python train.py --encoder_expansion=4 --fusion_encoder_width=192 --fusion_encoder_mlp_ratio=4 --fusion_encoder_inner_norm=false --fusion_encoder_positions="rope" --final_lr_fraction=0
Rows from block 3 of the fusion encoder of a small image-text matching model, named by matrix and row number. Rows with one number belong to one neuron. Each number is 50 + 10 x the weight over its row's rms, rounded and kept within 0 to 99. All counts start at 0.
Before each neuron's rows are labels from the 100 texts, of 14848, where the neuron reaches its highest value: "tokens" is the input token at the peak. Only what is clearly more common there than usual is listed. The data: simulated fluorescence microscopy of cells. In brackets: how many of the 100.
# fc1: MLP up (fusion_encoder.blocks.3.mlp.fc1.weight, 768x192), inputs 0-191
# fc2: MLP down (fusion_encoder.blocks.3.mlp.fc2.weight, 192x768, transposed), outputs 0-191

tokens: "magenta" (56); "red" (44)
fc1.152:34 55 63 41 45 39 60 49 53 50 45 45 61 65 44 32 48 49 49 43 49 47 25 56 53 48 64 63 55 35 43 70 50 49 30 59 62 42 45 67 69 50 52 47 44 51 55 44 34 32 58 46 32 56 50 48 30 53 47 48 45 54 50 51 52 50 70 55 45 62 51 63 45 29 65 34 41 62 48 54 42 46 61 48 44 52 59 34 34 53 54 45 55 35 32 38 48 62 39 30 49 36 58 51 43 30 60 44 33 65 47 56 61 44 48 33 57 48 55 41 52 39 39 56 59 40 57 51 62 53 35 62 59 60 48 74 41 62 39 39 60 47 43 52 47 47 48 58 49 56 54 55 41 60 36 42 63 53 48 40 53 62 59 46 25 25 40 35 55 54 53 55 37 53 45 50 41 48 55 43 39 62 42 56 61 56 49 57 66 40 50 48
fc2.152:47 50 37 55 50 65 51 44 42 55 54 63 47 30 50 65 65 46 37 48 42 48 78 58 60 68 32 49 53 47 49 56 50 67 80 46 50 49 49 53 52 57 52 56 70 40 60 50 60 71 51 54 62 32 37 54 41 49 58 56 51 43 49 27 41 44 27 36 53 43 45 36 51 67 36 50 50 60 53 39 40 37 63 51 43 35 56 47 49 43 54 42 35 48 43 60 55 40 46 51 39 33 34 46 48 72 43 48 67 51 57 35 53 53 50 54 46 57 60 41 55 58 63 58 43 56 40 51 41 54 67 42 47 55 48 43 56 72 53 54 44 42 62 49 40 41 36 50 57 47 59 43 54 41 47 51 36 40 34 32 46 44 32 58 53 48 40 34 58 39 56 39 40 57 60 57 49 47 53 59 58 45 36 47 44 56 55 68 31 71 56 50

tokens: "cell" (33); "<end>" (27); "smooth" (11)
fc1.469:44 53 63 48 55 56 48 58 52 46 38 39 54 54 67 42 50 44 50 55 31 45 44 65 58 47 37 60 38 43 50 50 63 56 48 43 54 44 44 33 46 46 45 66 46 40 64 51 56 61 44 59 51 59 51 78 36 51 47 47 58 35 66 50 43 49 63 55 53 52 47 34 54 50 41 55 52 48 30 56 48 35 68 29 56 47 28 31 67 54 47 56 42 45 39 51 37 38 35 57 49 45 43 36 41 44 34 44 57 44 57 48 47 45 47 54 57 46 96 59 42 48 57 47 55 54 39 49 57 72 39 42 46 54 59 47 57 62 60 59 45 23 55 52 42 77 51 45 48 49 60 59 50 43 61 43 49 54 40 47 45 55 61 46 39 51 44 27 47 32 53 46 51 50 48 45 45 49 36 59 56 43 33 41 66 34 48 53 52 61 28 50
fc2.469:58 45 56 57 39 48 37 38 34 58 34 36 54 53 36 48 42 42 42 48 63 53 49 56 52 29 87 55 40 48 54 47 48 55 49 34 44 52 46 55 49 51 57 51 45 42 62 47 58 59 45 52 53 72 43 54 47 56 42 40 40 61 48 43 66 46 82 49 39 37 55 65 51 54 31 34 58 49 48 59 41 53 46 58 39 48 57 63 36 46 57 44 46 82 46 55 62 57 69 56 37 63 46 46 57 58 56 65 41 52 39 50 39 36 41 57 42 45 56 43 73 48 33 42 50 38 51 46 61 49 40 43 48 44 48 38 64 52 43 49 61 55 50 55 48 47 68 38 38 59 28 51 38 68 46 34 37 56 43 70 59 55 39 50 44 46 47 53 44 65 48 42 49 40 43 58 49 66 42 56 51 69 46 40 52 57 46 35 56 59 47 39

tokens: "magenta" (46)
fc1.332:59 58 51 46 58 28 61 50 62 55 52 47 52 62 42 28 45 44 36 47 44 49 37 35 39 45 52 54 58 57 43 62 54 43 54 50 47 44 62 56 55 58 41 49 57 55 63 55 38 58 51 64 23 62 46 46 68 56 52 65 55 35 59 69 54 56 75 56 47 26 63 62 46 61 38 35 49 48 61 42 52 49 46 33 41 43 45 31 57 40 62 60 58 31 40 47 45 52 34 50 40 43 43 54 55 41 62 38 53 25 38 48 72 71 52 60 58 41 38 52 57 41 53 42 32 55 45 53 62 41 53 43 55 60 51 56 46 35 51 54 35 58 57 49 55 52 65 50 56 46 58 49 59 52 48 56 58 52 72 55 43 59 28 67 35 59 50 56 44 48 50 48 34 33 52 36 53 57 37 43 70 47 51 47 66 49 55 49 43 36 48 54
fc2.332:48 42 54 48 52 48 42 44 44 40 48 44 55 44 51 48 68 57 48 59 41 52 66 59 44 47 56 47 46 57 39 56 44 31 63 58 45 54 49 33 49 46 53 32 33 54 61 41 45 31 45 39 55 58 52 43 41 46 32 54 42 56 50 42 42 31 15 51 42 61 49 39 67 25 64 50 69 67 38 61 52 34 39 61 41 45 42 61 56 45 63 38 34 64 46 40 34 40 43 46 62 43 37 38 55 48 43 70 62 33 50 55 25 56 42 57 54 40 46 39 25 50 41 49 40 50 48 48 52 53 65 44 53 50 51 41 52 36 51 58 57 60 29 47 44 44 47 60 55 59 34 57 47 53 46 39 43 49 54 32 37 41 53 52 53 53 46 49 41 32 56 64 56 56 44 56 56 40 48 54 67 50 35 60 66 43 38 56 38 59 57 56

tokens: "six" (59); "seven" (22)
fc1.59:47 42 34 53 66 42 57 62 44 71 39 56 59 58 54 49 76 56 45 45 62 49 66 59 63 47 54 47 45 43 55 57 54 64 56 51 56 57 39 51 40 49 56 55 59 56 35 58 66 44 57 41 45 65 56 49 45 49 46 34 44 49 48 44 52 53 35 52 55 49 49 62 69 64 32 51 72 44 45 59 76 42 66 50 49 44 57 40 58 40 45 61 20 45 57 57 62 48 41 28 49 45 74 37 20 28 42 72 45 53 49 53 39 63 56 38 53 52 52 53 63 28 50 62 33 52 54 64 49 62 56 49 52 42 49 48 59 49 46 60 44 47 51 47 36 47 34 57 44 48 61 47 55 53 39 56 53 49 41 43 46 49 55 40 51 41 45 63 53 46 63 42 57 28 52 59 58 60 47 39 40 51 41 74 51 43 47 49 64 44 43 55
fc2.59:46 49 52 53 60 58 18 53 46 54 39 39 59 68 51 49 30 57 55 52 58 59 35 66 48 51 47 50 43 58 58 62 58 34 55 49 55 36 57 61 52 68 45 61 63 50 47 42 49 39 70 38 43 38 62 56 53 57 47 46 57 37 49 55 25 59 62 43 53 61 59 42 43 55 56 49 45 49 41 49 67 46 54 28 46 59 55 68 34 42 62 49 45 51 39 49 46 40 48 56 49 55 48 53 54 66 61 31 70 44 70 38 47 54 46 49 43 60 44 33 43 55 63 61 73 45 42 58 44 63 33 46 48 50 50 45 60 22 63 51 51 64 52 41 58 50 52 51 47 56 58 41 84 41 68 65 42 35 58 39 52 45 58 36 45 48 59 34 48 72 50 60 53 44 51 51 57 53 56 55 44 48 41 54 56 46 53 38 43 55 47 46

tokens: "cell" (89); "fragmented" (9)
fc1.87:63 75 44 54 45 76 56 55 51 52 38 48 44 55 46 42 53 59 47 65 41 48 50 47 42 46 73 61 58 44 44 38 43 50 56 56 54 52 45 41 50 44 52 43 53 60 81 72 42 42 51 49 65 43 39 59 33 42 53 59 76 36 47 47 46 63 53 58 45 59 40 64 48 54 56 45 54 54 52 61 50 37 60 44 48 54 34 57 48 38 67 52 50 34 55 55 49 54 41 52 51 38 43 29 48 39 53 58 60 45 52 42 21 35 46 52 64 50 30 44 34 55 35 46 55 38 60 47 65 45 54 65 66 49 54 66 63 53 57 50 38 37 38 31 58 58 53 46 44 53 59 42 53 38 48 53 54 34 55 50 55 50 51 60 29 56 44 63 41 61 44 58 56 36 55 26 58 39 68 62 46 49 52 42 49 52 46 38 37 67 43 48
fc2.87:58 56 63 52 48 57 62 54 52 51 83 33 43 51 53 50 23 48 62 54 49 59 56 47 55 51 39 39 63 56 53 60 44 45 44 64 60 56 52 54 57 49 45 49 56 41 27 46 54 58 60 49 55 48 50 52 45 67 51 61 60 63 66 65 60 45 45 61 46 33 50 61 59 71 60 34 41 55 58 46 51 51 47 62 57 47 51 47 52 44 23 53 64 58 49 68 59 54 66 54 49 66 51 54 39 43 45 35 31 60 71 57 63 42 57 55 50 50 40 47 49 26 62 47 61 57 51 51 45 55 57 46 27 39 52 44 48 47 42 41 67 61 65 54 47 36 61 48 48 49 56 44 57 29 51 45 59 50 58 72 41 43 42 49 50 36 51 55 49 34 53 61 56 51 65 71 49 66 44 43 50 59 34 27 54 48 41 61 66 53 48 50

tokens: "smooth" (48); "vacuoles" (10)
fc1.412:60 61 48 38 45 54 55 49 53 34 58 38 28 41 71 46 50 54 37 49 54 50 47 64 56 52 58 47 56 64 56 52 41 30 66 41 65 38 53 51 43 45 56 43 47 65 52 48 46 70 58 58 39 54 43 45 37 49 56 60 55 62 43 55 37 59 71 52 39 48 42 62 52 55 41 57 36 45 35 49 45 57 48 57 60 45 43 55 64 57 55 35 63 63 40 62 32 39 49 47 48 51 41 43 29 63 51 42 63 42 57 68 55 56 31 20 55 52 53 67 38 37 45 49 58 48 33 63 52 53 54 43 38 34 57 36 65 49 61 45 58 47 57 50 49 76 39 51 48 55 49 58 54 54 51 56 52 38 54 30 63 37 37 52 42 47 49 68 29 40 55 63 44 52 55 50 57 54 31 55 38 46 48 31 68 40 61 48 54 58 65 46
fc2.412:61 61 53 66 48 75 43 51 49 49 60 46 68 50 41 46 44 50 60 53 47 59 43 43 55 51 37 47 57 55 36 50 51 57 39 70 50 60 47 54 50 41 52 37 70 34 45 62 50 41 57 48 51 51 64 54 59 53 52 50 49 38 57 43 69 60 53 40 62 66 44 35 46 55 41 61 63 33 71 59 53 54 52 49 54 61 46 54 38 30 39 56 55 46 35 50 47 50 50 55 42 54 42 46 47 34 42 53 41 45 45 34 43 55 65 60 57 38 39 33 55 70 57 62 48 47 51 46 49 38 47 63 40 65 39 57 35 52 49 72 78 44 48 54 55 41 52 54 38 50 56 37 70 32 61 50 49 50 47 65 44 52 52 60 75 65 36 26 45 38 51 49 31 40 59 37 45 41 63 55 66 51 37 69 38 45 56 50 53 51 44 54

tokens: "cell" (67); "six" (27)
fc1.313:57 68 28 47 62 55 34 58 56 49 49 57 62 51 37 26 35 63 36 41 55 50 41 50 56 36 37 56 50 48 52 35 53 62 39 54 41 43 58 47 57 26 40 34 69 49 40 53 41 63 49 47 58 53 47 50 46 51 46 39 66 47 51 47 54 43 48 39 72 42 63 54 60 50 61 64 71 78 28 58 43 39 34 42 52 59 46 39 24 51 51 35 64 64 52 41 63 61 49 65 47 57 50 48 38 59 35 50 39 52 37 59 63 53 47 54 54 32 44 34 43 53 54 50 55 56 48 51 57 55 47 36 60 48 40 72 51 51 49 57 61 53 51 53 59 51 49 61 50 46 40 41 56 55 42 44 41 41 53 48 52 42 37 56 58 58 60 53 40 44 19 45 39 48 55 39 46 53 55 56 52 62 60 67 39 52 44 50 55 66 67 57
fc2.313:42 50 56 52 55 48 63 44 59 52 42 67 47 50 46 50 47 53 61 43 17 54 48 37 65 75 55 59 54 55 40 52 44 38 53 40 53 61 50 48 40 31 55 63 43 57 49 54 51 41 59 35 53 51 59 48 50 56 43 54 33 64 53 62 36 50 49 50 44 74 65 28 45 35 55 52 35 44 59 47 49 56 37 43 62 56 36 82 37 57 47 67 39 39 62 50 43 56 45 50 68 46 49 42 51 62 44 34 76 65 45 65 60 38 38 52 53 40 45 58 35 68 50 56 54 57 29 41 32 58 42 55 44 45 57 38 37 45 41 47 46 54 57 42 43 52 36 66 65 49 47 38 53 59 65 50 48 37 45 54 45 58 45 43 40 53 46 53 52 59 52 53 62 67 57 56 36 43 44 40 52 64 47 58 47 54 47 45 52 25 46 57

tokens: "four" (61); "three" (34)
fc1.563:64 52 51 55 53 36 27 54 42 48 49 50 57 53 47 48 67 53 54 51 44 45 50 47 61 56 40 48 64 47 44 45 48 45 48 62 54 51 55 50 43 30 54 53 43 41 49 51 50 32 63 44 56 36 54 48 35 76 53 31 46 32 42 70 53 34 43 47 50 59 53 57 44 69 49 59 39 50 36 56 50 46 52 46 52 58 48 49 47 59 51 45 48 54 30 25 75 55 42 45 50 40 50 46 44 30 56 51 37 25 43 71 44 51 51 62 53 27 35 42 51 47 61 21 52 57 58 54 37 57 53 27 63 38 47 43 35 64 50 51 47 62 40 45 45 60 55 49 54 36 52 26 64 55 50 39 41 42 46 47 49 44 54 54 61 46 67 62 51 52 52 45 68 57 59 54 52 57 52 42 52 56 69 74 48 45 62 51 29 53 40 52
fc2.563:22 52 47 41 52 52 76 42 50 61 74 48 39 55 58 59 50 57 47 46 29 54 62 43 63 45 53 31 36 50 43 51 43 32 28 46 61 58 41 43 49 62 51 55 39 40 53 38 46 70 59 51 53 30 59 42 64 51 50 51 38 62 44 46 62 56 38 46 41 49 41 38 44 28 49 37 44 60 52 39 37 32 44 36 54 41 32 42 61 62 55 47 42 41 49 46 33 45 55 49 46 38 30 44 52 64 27 38 63 50 55 33 33 49 51 51 50 55 49 59 45 37 45 63 68 41 46 48 46 50 71 42 46 56 59 43 42 44 51 42 42 48 49 49 43 41 50 39 40 43 57 38 64 54 46 41 49 43 52 43 59 41 46 51 35 39 46 37 50 48 50 37 51 42 39 41 38 51 58 35 44 46 46 31 47 36 35 57 44 29 45 56

tokens: "magenta" (18)
fc1.501:52 39 64 64 56 54 47 44 65 50 51 57 41 49 67 60 54 62 31 51 55 40 76 66 46 53 57 48 36 44 52 47 41 64 54 49 58 41 50 49 48 63 53 50 59 38 46 53 37 42 64 52 51 48 38 53 59 50 44 49 42 41 27 53 52 55 49 40 64 43 37 63 47 49 72 43 55 39 30 57 42 37 61 61 60 54 44 54 48 53 54 44 47 55 44 63 46 70 45 43 56 58 61 38 37 49 41 36 43 56 57 29 49 55 60 26 57 48 68 37 67 41 53 35 43 56 50 59 48 57 44 50 62 34 58 45 58 40 71 44 63 54 74 54 51 38 33 45 62 58 33 36 59 61 56 65 50 57 51 35 30 48 55 51 58 65 60 51 65 54 44 54 34 62 47 71 41 44 49 51 49 45 58 68 46 53 63 50 48 33 46 56
fc2.501:55 31 48 33 48 58 45 55 48 43 71 61 62 40 48 47 41 52 69 58 61 54 39 40 43 32 53 59 50 58 49 57 50 29 42 54 53 57 55 55 42 54 53 64 32 51 53 55 54 60 55 50 48 38 63 53 41 54 45 56 63 55 33 63 66 58 64 56 29 49 60 54 61 53 27 35 59 17 49 51 41 52 43 70 59 53 42 63 39 71 49 51 46 55 53 37 52 63 68 54 29 52 45 51 58 53 45 61 60 50 49 27 58 46 39 50 44 40 50 46 67 40 61 39 56 39 45 52 19 65 56 39 46 44 61 52 56 37 48 54 52 55 48 47 61 53 32 51 53 49 48 61 35 41 54 47 57 52 55 45 42 45 68 54 53 46 40 56 43 42 42 47 63 66 70 44 48 38 53 62 52 45 49 61 29 65 49 46 41 48 43 43

tokens: "magenta" (100)
fc1.305:39 37 52 43 65 40 75 37 54 35 37 65 70 50 56 50 50 56 37 51 35 49 38 54 39 51 50 32 46 43 45 36 42 47 63 41 45 56 58 46 37 71 47 36 62 52 49 43 70 45 55 46 19 55 47 58 55 49 65 63 30 58 55 52 46 45 72 41 52 48 55 48 58 44 41 38 61 52 43 46 48 46 58 48 45 61 45 56 48 57 63 31 34 36 56 53 55 54 59 41 54 51 48 52 47 49 80 66 59 57 66 54 55 58 39 57 35 58 77 43 52 45 53 44 42 58 60 62 39 50 46 51 45 29 52 46 67 45 60 52 57 49 64 53 53 46 58 59 59 55 51 48 36 49 42 42 32 68 58 58 46 28 45 35 66 49 38 47 54 47 43 44 48 38 50 42 64 64 43 54 64 52 48 53 46 45 44 46 66 62 49 41
fc2.305:49 41 56 72 58 48 54 53 40 55 58 56 64 61 32 66 45 55 55 41 61 58 67 62 50 40 64 47 50 50 60 50 48 47 34 31 41 59 34 47 58 43 47 57 56 54 59 46 52 37 67 43 49 58 57 57 58 42 53 48 51 39 59 66 37 43 67 54 63 38 45 44 53 44 56 49 58 32 61 61 64 42 54 63 50 44 41 64 42 55 51 57 44 38 61 22 59 54 59 46 45 55 65 56 55 51 46 44 33 46 48 57 33 58 65 55 48 59 47 61 40 36 29 51 58 67 40 56 61 51 38 67 58 54 56 57 39 34 52 64 26 62 58 40 53 71 52 44 52 65 44 56 65 41 70 36 54 65 47 42 49 65 53 57 50 35 42 46 49 73 51 64 46 49 55 57 54 25 55 30 50 41 38 45 41 52 49 54 45 53 53 51

tokens: "smooth" (84); "cytoplasm" (16)
fc1.685:60 56 41 39 51 57 56 56 57 34 64 42 58 43 55 39 40 54 38 42 48 36 47 54 51 51 32 55 51 59 44 52 53 49 47 48 47 33 46 43 61 40 53 26 60 43 31 55 51 59 48 53 56 34 50 54 38 49 38 45 58 46 32 33 54 51 42 47 46 40 68 51 36 60 48 55 39 44 46 47 36 38 53 39 59 59 49 73 70 59 52 50 52 48 39 54 33 44 49 70 66 43 45 64 33 70 71 49 60 70 55 71 62 55 46 52 50 49 60 52 29 27 46 51 37 48 50 65 52 58 62 52 47 50 43 48 45 44 54 39 61 59 55 38 58 71 54 41 50 44 56 62 54 59 33 45 52 35 33 35 42 40 38 55 46 58 54 65 52 41 55 42 31 36 48 40 57 54 37 62 57 47 70 68 56 41 61 53 55 57 47 58
fc2.685:65 59 38 67 53 41 49 48 59 61 49 45 38 57 42 54 27 49 54 49 34 54 66 47 45 27 61 51 53 45 44 38 62 56 43 70 51 56 51 43 46 40 44 52 48 48 58 50 44 68 69 49 51 43 77 54 61 50 70 62 43 60 39 44 49 62 21 39 58 59 43 36 45 41 50 51 42 42 56 48 59 45 50 46 48 54 47 58 29 37 45 46 54 31 36 57 53 36 49 59 50 42 44 63 45 34 45 19 55 44 54 44 33 66 60 52 52 55 51 47 66 80 50 72 57 61 64 47 53 53 47 37 52 39 31 48 61 45 43 40 64 49 58 50 46 51 29 59 49 56 63 51 65 44 54 54 61 46 37 48 47 49 58 44 55 58 57 44 48 42 41 54 43 53 59 56 49 42 52 36 52 53 34 36 33 55 50 60 43 47 55 39

tokens: "smooth" (21); "long" (17); "ring" (10)
fc1.457:51 42 48 58 58 51 42 56 36 37 51 73 47 55 56 61 46 60 54 52 52 38 39 39 64 47 61 50 55 48 51 50 46 44 57 51 44 41 46 38 54 24 40 63 36 46 42 52 45 52 49 43 53 45 51 50 55 53 56 44 58 68 69 41 39 54 50 58 58 49 38 48 54 62 54 36 52 45 69 46 45 40 69 73 52 58 42 76 47 60 43 50 52 47 28 41 37 49 44 62 44 48 52 50 37 76 55 52 50 69 52 28 64 46 51 48 43 56 32 36 60 48 43 61 57 52 47 48 50 63 65 42 48 49 54 53 49 30 46 54 51 55 40 42 48 68 46 57 47 48 32 36 43 51 54 42 49 67 47 38 44 52 57 42 80 42 68 61 40 36 43 46 77 53 68 42 54 49 61 55 49 38 44 48 31 50 66 54 46 66 36 56
fc2.457:70 49 60 50 45 57 42 52 53 61 55 44 55 62 48 48 38 41 42 53 32 38 61 53 52 47 64 33 39 44 46 59 49 25 56 44 59 44 54 44 57 57 49 56 59 39 52 52 50 41 53 57 43 43 54 62 48 61 47 47 44 54 45 63 38 38 43 45 48 67 53 37 48 39 47 49 48 51 50 48 71 49 45 45 44 41 31 38 15 55 52 61 38 52 33 49 73 44 59 53 57 47 54 41 44 51 39 42 37 52 43 72 66 55 51 50 57 36 56 57 57 59 78 62 49 63 61 61 50 28 46 28 59 74 38 61 46 62 55 30 58 44 51 69 43 43 66 46 58 50 60 49 45 62 44 49 37 64 47 59 70 49 63 64 54 43 46 62 47 53 41 54 50 59 29 65 55 62 49 38 48 48 40 47 52 53 42 56 65 48 46 44

tokens: "magenta" (51); "bright" (31); "red" (9)
fc1.167:66 53 46 37 56 65 52 58 47 45 49 43 38 46 53 62 72 60 65 46 62 50 32 64 45 51 64 56 46 43 65 44 46 49 54 54 49 44 50 44 38 54 43 57 34 56 50 58 58 43 37 44 64 39 44 54 55 55 40 78 41 56 42 36 60 46 58 39 45 47 48 33 33 50 69 35 60 54 60 52 48 42 58 50 45 67 61 45 39 23 52 52 39 55 61 58 43 36 54 43 51 47 52 43 60 32 47 54 44 56 41 58 32 45 46 50 45 57 77 53 63 46 45 61 52 46 40 33 55 55 37 63 47 56 54 21 46 52 62 44 58 20 39 53 46 58 45 65 45 41 59 40 47 53 51 53 63 31 48 66 62 49 47 58 51 47 50 48 59 59 54 43 44 33 46 38 36 47 40 46 45 57 59 56 62 69 57 53 70 52 35 44
fc2.167:55 36 56 67 60 52 35 53 50 58 58 81 54 64 52 40 41 49 58 56 66 57 59 61 59 44 51 71 42 63 53 42 52 55 50 36 65 47 59 66 37 48 56 56 30 52 37 47 43 45 45 54 37 64 51 49 60 41 54 48 58 22 42 53 62 52 59 43 49 28 48 77 60 55 39 63 40 45 55 47 50 54 55 58 60 45 47 48 52 56 35 39 58 38 57 38 48 51 66 47 45 60 60 48 49 44 58 66 54 44 40 46 62 74 51 37 58 52 45 60 55 53 66 27 56 40 65 52 52 50 43 33 48 33 65 55 55 60 49 59 35 62 51 26 44 36 51 54 60 45 42 47 48 42 46 53 50 57 53 38 39 45 45 51 54 53 63 50 50 47 49 74 52 55 63 38 58 41 41 55 43 35 58 51 66 71 43 65 49 53 61 56

tokens: "smooth" (66); "magenta" (34)
fc1.505:57 52 42 70 40 46 39 33 42 49 35 42 49 57 45 57 37 60 35 55 48 52 50 66 52 63 38 51 44 48 46 47 53 42 48 67 53 32 53 64 48 46 56 44 55 56 72 57 55 38 51 29 60 40 48 50 61 42 52 64 44 60 49 48 46 44 67 35 66 52 45 51 42 59 67 31 50 64 53 53 64 65 65 52 52 61 56 48 56 47 47 65 73 58 36 46 54 43 65 39 47 63 60 31 55 46 53 59 49 60 57 46 57 42 34 62 58 45 66 76 70 54 52 62 54 30 52 40 46 63 46 24 41 34 45 55 38 46 43 68 47 52 43 49 55 56 46 51 57 52 49 66 48 46 58 46 44 58 57 29 58 56 37 26 74 47 45 56 50 48 43 55 56 63 49 44 47 37 70 52 46 49 46 52 47 62 55 50 38 60 48 52
fc2.505:40 51 46 36 56 43 45 58 44 59 37 51 44 44 47 48 56 57 51 46 43 45 37 49 54 62 54 57 61 71 40 43 61 49 24 49 52 49 51 53 43 77 51 53 41 55 50 50 40 50 65 68 51 23 52 52 50 57 45 44 48 42 47 52 67 43 36 44 46 61 54 30 57 55 49 40 51 47 48 55 49 50 44 48 41 36 46 62 54 29 49 53 35 54 37 54 47 67 54 42 68 51 58 52 46 37 50 37 56 43 41 61 46 63 40 61 68 22 63 59 42 37 67 58 51 46 66 50 48 51 52 55 60 55 66 59 45 79 51 36 58 49 46 58 40 57 56 68 80 38 57 39 38 48 63 36 39 53 50 49 46 57 50 54 38 60 60 79 53 44 51 48 50 36 43 55 50 66 47 52 54 53 44 42 57 63 62 55 55 55 55 69

tokens: "six" (48); "seven" (27); "ten" (13)
fc1.552:44 45 45 58 59 68 58 63 49 37 55 64 70 71 54 44 51 57 56 50 50 60 56 51 56 65 32 56 53 60 57 52 51 43 40 39 45 60 43 58 61 33 49 54 56 49 58 59 54 53 36 46 27 45 34 48 51 59 34 54 43 42 36 53 37 41 35 56 49 50 50 44 53 83 58 47 36 52 39 58 48 41 51 40 52 56 42 39 58 39 52 53 52 46 50 57 49 59 45 39 50 54 66 50 47 67 42 37 25 59 54 58 53 46 50 56 52 46 59 55 67 35 62 64 46 43 54 63 37 56 38 36 42 33 49 26 74 49 60 42 49 74 61 57 39 45 41 57 44 65 43 34 63 61 31 48 41 50 55 64 46 46 40 68 48 49 45 54 44 46 48 59 45 56 50 73 46 48 62 55 58 59 47 41 52 35 51 52 35 29 58 46
fc2.552:49 41 50 59 53 48 42 59 45 63 50 46 43 42 52 42 25 44 56 43 50 41 43 60 38 64 67 38 56 37 60 56 60 48 59 51 49 61 53 53 66 51 41 62 52 54 41 52 60 64 67 62 50 53 59 45 43 53 52 45 58 31 44 44 43 68 54 54 59 51 49 46 63 36 52 41 45 27 48 58 46 65 42 56 50 38 55 62 44 61 59 53 39 36 44 55 55 57 58 56 46 52 49 42 44 63 49 50 41 55 38 54 19 52 64 66 57 44 53 56 62 71 47 27 54 42 36 38 55 68 43 45 49 76 46 44 40 41 47 39 45 48 41 58 51 38 29 40 59 53 47 71 67 33 51 44 48 52 45 39 51 51 41 35 84 47 50 65 34 69 43 53 57 52 42 34 55 36 39 49 46 47 55 66 36 59 50 41 44 46 48 48

tokens: "magenta" (82); "red" (10)
fc1.304:39 41 52 61 41 53 48 45 48 35 56 57 50 61 42 50 57 74 43 41 65 48 47 66 45 40 65 50 48 60 56 23 46 50 58 52 48 52 36 48 44 55 48 57 42 55 39 45 66 47 40 38 44 54 42 61 48 57 58 50 29 53 57 71 49 59 66 62 59 49 49 42 36 33 41 38 35 61 57 48 26 40 50 61 62 53 34 25 45 48 59 65 50 44 38 55 55 52 71 38 62 52 39 54 62 56 48 61 50 38 54 42 47 49 51 58 52 41 53 49 37 39 43 46 63 44 64 51 57 37 44 50 57 63 58 44 37 60 57 51 54 43 64 46 42 31 40 70 51 40 55 60 25 42 55 45 37 33 59 64 57 56 49 49 29 35 50 29 49 47 46 36 64 39 53 54 50 55 47 46 52 67 51 44 57 52 51 39 50 77 40 45
fc2.304:56 46 57 44 46 50 49 58 54 52 44 66 33 47 59 29 45 45 50 59 47 66 31 58 37 69 47 56 38 50 57 62 42 65 55 36 50 42 35 49 39 62 59 42 70 45 50 52 49 63 43 40 25 59 33 47 53 56 59 52 43 34 37 25 51 37 55 43 49 43 49 62 50 75 64 55 54 53 45 60 47 52 52 51 53 57 61 45 37 30 55 61 45 50 51 59 47 56 45 52 30 44 60 45 43 59 44 72 53 54 36 41 54 46 43 33 57 57 64 64 62 32 45 42 36 57 37 35 52 59 45 36 46 40 53 50 52 58 54 32 27 38 57 57 44 56 59 44 38 54 45 68 39 43 48 55 52 45 42 48 49 61 37 63 52 56 39 50 40 67 49 49 58 32 44 50 66 54 55 54 49 28 48 55 46 29 53 44 41 33 50 52

tokens: "cell" (72); "one" (27)
fc1.726:52 64 40 59 48 44 47 42 38 49 56 55 48 45 52 52 67 47 24 43 56 55 33 41 49 38 28 39 65 69 49 54 49 43 62 56 49 38 40 65 45 64 50 54 46 60 50 42 42 53 45 60 60 54 53 55 52 49 48 21 51 43 54 59 59 45 41 50 63 30 49 56 57 50 47 47 44 65 48 40 45 50 60 48 61 56 41 36 65 35 48 59 28 73 29 48 46 57 52 63 57 62 47 46 43 41 65 52 62 55 53 52 43 55 30 60 44 46 63 53 35 80 45 68 53 50 47 46 46 33 48 38 55 34 37 62 55 33 57 51 62 53 70 50 47 62 39 55 55 57 59 48 54 55 38 48 34 58 36 39 56 44 45 52 32 39 58 57 68 61 38 58 53 65 58 43 47 66 53 54 44 54 37 46 41 64 49 63 40 51 46 45
fc2.726:38 39 53 47 68 48 44 50 44 61 43 60 52 62 62 31 45 72 45 42 42 57 66 56 38 77 53 47 41 49 49 50 52 67 35 67 46 50 63 56 44 39 43 47 51 42 45 59 49 43 52 43 60 45 58 52 55 50 46 51 62 61 51 40 46 54 37 52 43 82 48 55 45 39 40 62 59 30 54 65 57 55 48 47 59 47 49 51 37 62 74 69 65 27 47 58 40 54 48 48 38 45 55 53 36 43 36 38 50 55 59 35 54 42 58 56 53 44 44 60 29 38 48 44 61 42 40 45 63 42 61 44 53 75 47 38 52 58 54 54 34 37 47 48 46 59 53 46 39 63 50 60 59 48 65 55 45 53 54 64 39 46 59 64 40 69 43 50 51 35 49 43 44 46 40 60 52 33 51 64 40 43 73 58 59 47 55 50 66 62 49 66